Weights of a small image captioner.
Training: soap at rate 0.0029, batches of 128.
Rows from block 6 of the image encoder of a small image captioner, named by matrix and row number. Rows with one number belong to one neuron. Each number is 128 + 24 x the weight over its row's rms, rounded and kept within 0 to 255. All counts start at 0. Numbers have three digits each. After the name is the row's rms in percent of the matrix's.
Before each neuron's rows are labels from the 100 images, of 14976, where the neuron reaches its largest size: "top examples" is what is common among them. Only what is clearly more common there than usual is listed. The data: rendered scenes of toy objects such as cars, trees, mugs and chairs. In brackets: how many of the 100.
# gate: MLP gate (encoder.blocks.6.mlp.gate.weight, 288x96), inputs 0-95
# fc1: MLP up (encoder.blocks.6.mlp.fc1.weight, 288x96), inputs 0-95
# fc2: MLP down (encoder.blocks.6.mlp.fc2.weight, 96x288, transposed), outputs 0-95

top examples: purple object (41)
gate.134 095:118110114119163171121081153112150102067098164106116122082119107115112129150159158127118115147105168160093154124132143142097119134123118122098168126135115091133127119111110153145168152144143159156144166100114134127120144110134167095168149123197118164139095118110119109143127139161120119121
fc1.134 092:125121136135146120136150144128136164141107146115155104111143131119092123159101138128164145141141084157161096149108148126113145119117130166136096120095107176152112054141073117124094168164113087142167126108116132112129098108125136174129150149140152141145096147139148167162113164118105153113
fc2.134 084:113141128117115119109153139114135173159117145104102093126125171129124135163131126115136125131113107125149141130161112121142134125104145149117156128090134139111100118083143057085146109118102124114085126109135143164114112075129083116116115153134107153113164157139169183120142081166126115178

top examples: purple object (39); snowman (30)
gate.33 092:080129163154111117121122131116126137126167165146085136157158150103099110148125124134132121108175131140133119098124112111119162118148141138124118120075145166125141153075152108109156123167154156153156147152136133137108167171136180114148134176104152171096121154119084132123128140161105113128
fc1.33 100:152109152143118143161133144138144152111130140126117133140176112129084127188127122141108140110129106136162118131154116145114166142111117114163160170097137127113147110101134108154114067124127117148153104152142154148153156103094117138154114093124132157099103176110096168142127153174179140166
fc2.33 101:111129113146177134093106117113075120146192151141116148132143131175154112124146157124129118117132123124107132112122137111088143155147125146109129103125086162161096167144074179103148138146127144138107109118172106073123122171157155136162129166135145125141127129162109120127110090150109124137

top examples: count: three (65)
gate.20 105:159169128162134146116099149100179130114161153108122120110107128110145127172104128126182119093121154127115156120162109167131105103147142117094140149135107099163153133131097134128115118105096120105117105150125131140094090093087166128113127094154102161118174166108169127108144152149120095141
fc1.20 110:130085132131060121166143139109107159141119091191118089089161131154116155099087129140150150100120122124159118110134144130144105118139135127125102101098102101105089104116130084137130131137135117151135087076157145124154160122167105106125174103111113120121134116105125136162137136107100151120
fc2.20 136:107139172090158105100122134130124137111107161116139134138123121150102114085120111126127170122137140135112129112127156151112137124099089102134123132140143150111077077091124106093178169153124145132123136134113147211149169145132127107168112149150124090128134149160136114107159104084105125118

top examples: purple object (45); striped object (37); its colour: purple (26)
gate.12 103:156126076159137118130147122164137134173114110115087120084139130101124086101175112098143096099142135113134116142136164167137091123108160103094107145141119108148084128163123115161124134169152171181125128138118131131159108120147108147137172155137169117103125106113127137140152129110112113172
fc1.12 102:121091121146173106116134129132160087115104109087116156122183120093129110164138095112151133132145129125145151152145103128113124112123153117102133127134124126126127163133154077158112175093137140101155061130163159149129141064162153153093151147127135132126134140111139117130163145117169158121
fc2.12 101:112142141092135136091119102147101099137149103106129143162092153155146119087181163180134131116136115128160131164145129159141157117103150081100157142112104147158123146082121134137118178146111146122151095127167148107089154139141138131137117130159135169111102160154155150144113142121138091102

top examples: purple object (52); its colour: purple (30)
gate.212 101:110095078144132109159115145109163098110127108149114133109113162112087105146132136158118106139133133132112116153152162124122155155130155115164120167123115135105128115162154116148149143143148103129116148134113129142175136137129134161170066159106115145116069101076101101096155093101151163122
fc1.212 095:125120129116170135145110143133126105124118142126142094116158119077152126140149103119122114168076114141138102123125101123144111116145122099141135179124153093172139105112109137124090072138148144100097087099159142146122159117162139146087126094161150137137154090171092097146158125156092134146
fc2.212 102:128137124144067114147135132078148126100126159176139151134093131137148132099139127152125103094108131141102124124142122113134082125137127112129143094164089137113109144174107137087144124107130104139148141154113076089161114144144101110124177139091112120134097166099105106070130117103113162137

top examples: count: three (70)
gate.190 094:117138097135140157066165133101109150116134156099160126134113134124190120097087113122095112117110181131102106182109135138112120115099111120116110102125075137147172117119117121142095126108109145111131131146083094121128089114144124123160112106111122158145131108138177083122116108147109155111
fc1.190 093:146110151095121075159136155148122129122121119161145142089124144140047135139137161106121149131109141131136134141142109145170152097155152137138154114146096126119088116110114080121145130138167095152116119091182185139142132127152105116123137133187094136148132120140090141132106130114092124127
fc2.190 101:156137125097101084128128093146133125093117147102146081128094132168154122105140076116166142147109126132144147118140125100134114132118139141134144124152171140133103110110133120088182127138161142093129092125141142136073084160149139103109128131149137090128144161142097125105194105095107114148

top examples: purple object (85); its colour: purple (34)
gate.255 096:139086110176107169151138118152127093111127157097157113142124109100117137130135114167096107123147182114138172146096154125085155134128102112114126170097099099133104139151168127152150075128142131165135125142112103165128121135092156134157141128115115126127148116131087141124110117132126126202
fc1.255 100:145068118140112107140151120142094151081135130108130120089095105101157152130128163143110094131123162094104150120112108130094142146137115105101146098155113095139099166107118120138125123148154148171069120161138184116149154133071095113118163110134136125124103137089105125133156152127140134132
fc2.255 093:113135131127143167107171137162152102136164126130095130141120118143128106128136102152131135102146119142151100112157118093102179106164113157139135093164164160127110116160099140146141144126141138074121130118118112190144181121155186083172143105116159125147125150123123123147106144095125139144

top examples: count: three (65); dog (27)
gate.131 094:137150129136121116107102142080128135110123109092089104129104135138136128136114083151133134127177158107095171149133134137132111128081150146077138122104131099102177158143124165162160109139162152151118135125130060144117111122123129141138117110153119151072156155145137128114116165088149148094
fc1.131 094:145139084121157095137134111123118141111104153160138120114112106160110100102143126158077114159148120101137154152118165174131103112114103152124147088117138100144177135084120124169142094122102102155172098094142120144126091154144106116092116122152139154127145124164126177118091145122134162145
fc2.131 102:170184106132081128124111125152162068118166140093115106121125132113123139135105116111125149130093136093103132160134156092164120115147113118094142125109117095103140144127163138160158124127102118154149094150110088052128122172135101129113168135102117115145153135130159127107149122147147129145

top examples: count: three (65); white object (39)
gate.162 096:135137139139195103116140162116124138097079097147147109103107139149151094154121164144136153121152150169149116129122153157104207092116123098094141109147133134160105144089112127147108139119103120110112113136077117146161179151113121116110161135136129128152141142138175132146121114131136156109
fc1.162 091:137098140161095162160135134168100115105104140136084099127116155163112142139092143140166140134118155091180139152144170161156103152109094115098140150137145115080138146116165130134125146125120144142170113142128134111150100084134187111130109122123117132135116077094124108161095135119111143118
fc2.162 096:111133130084165138134130140111096157166126159131127074140158150134156128108169147160150112157119171127147112159128145089128125141089111125104113125093183149128160112087104128127105126157115131123153147117142083103118187113128134144139083130100154139145084120087122113132133113137109150164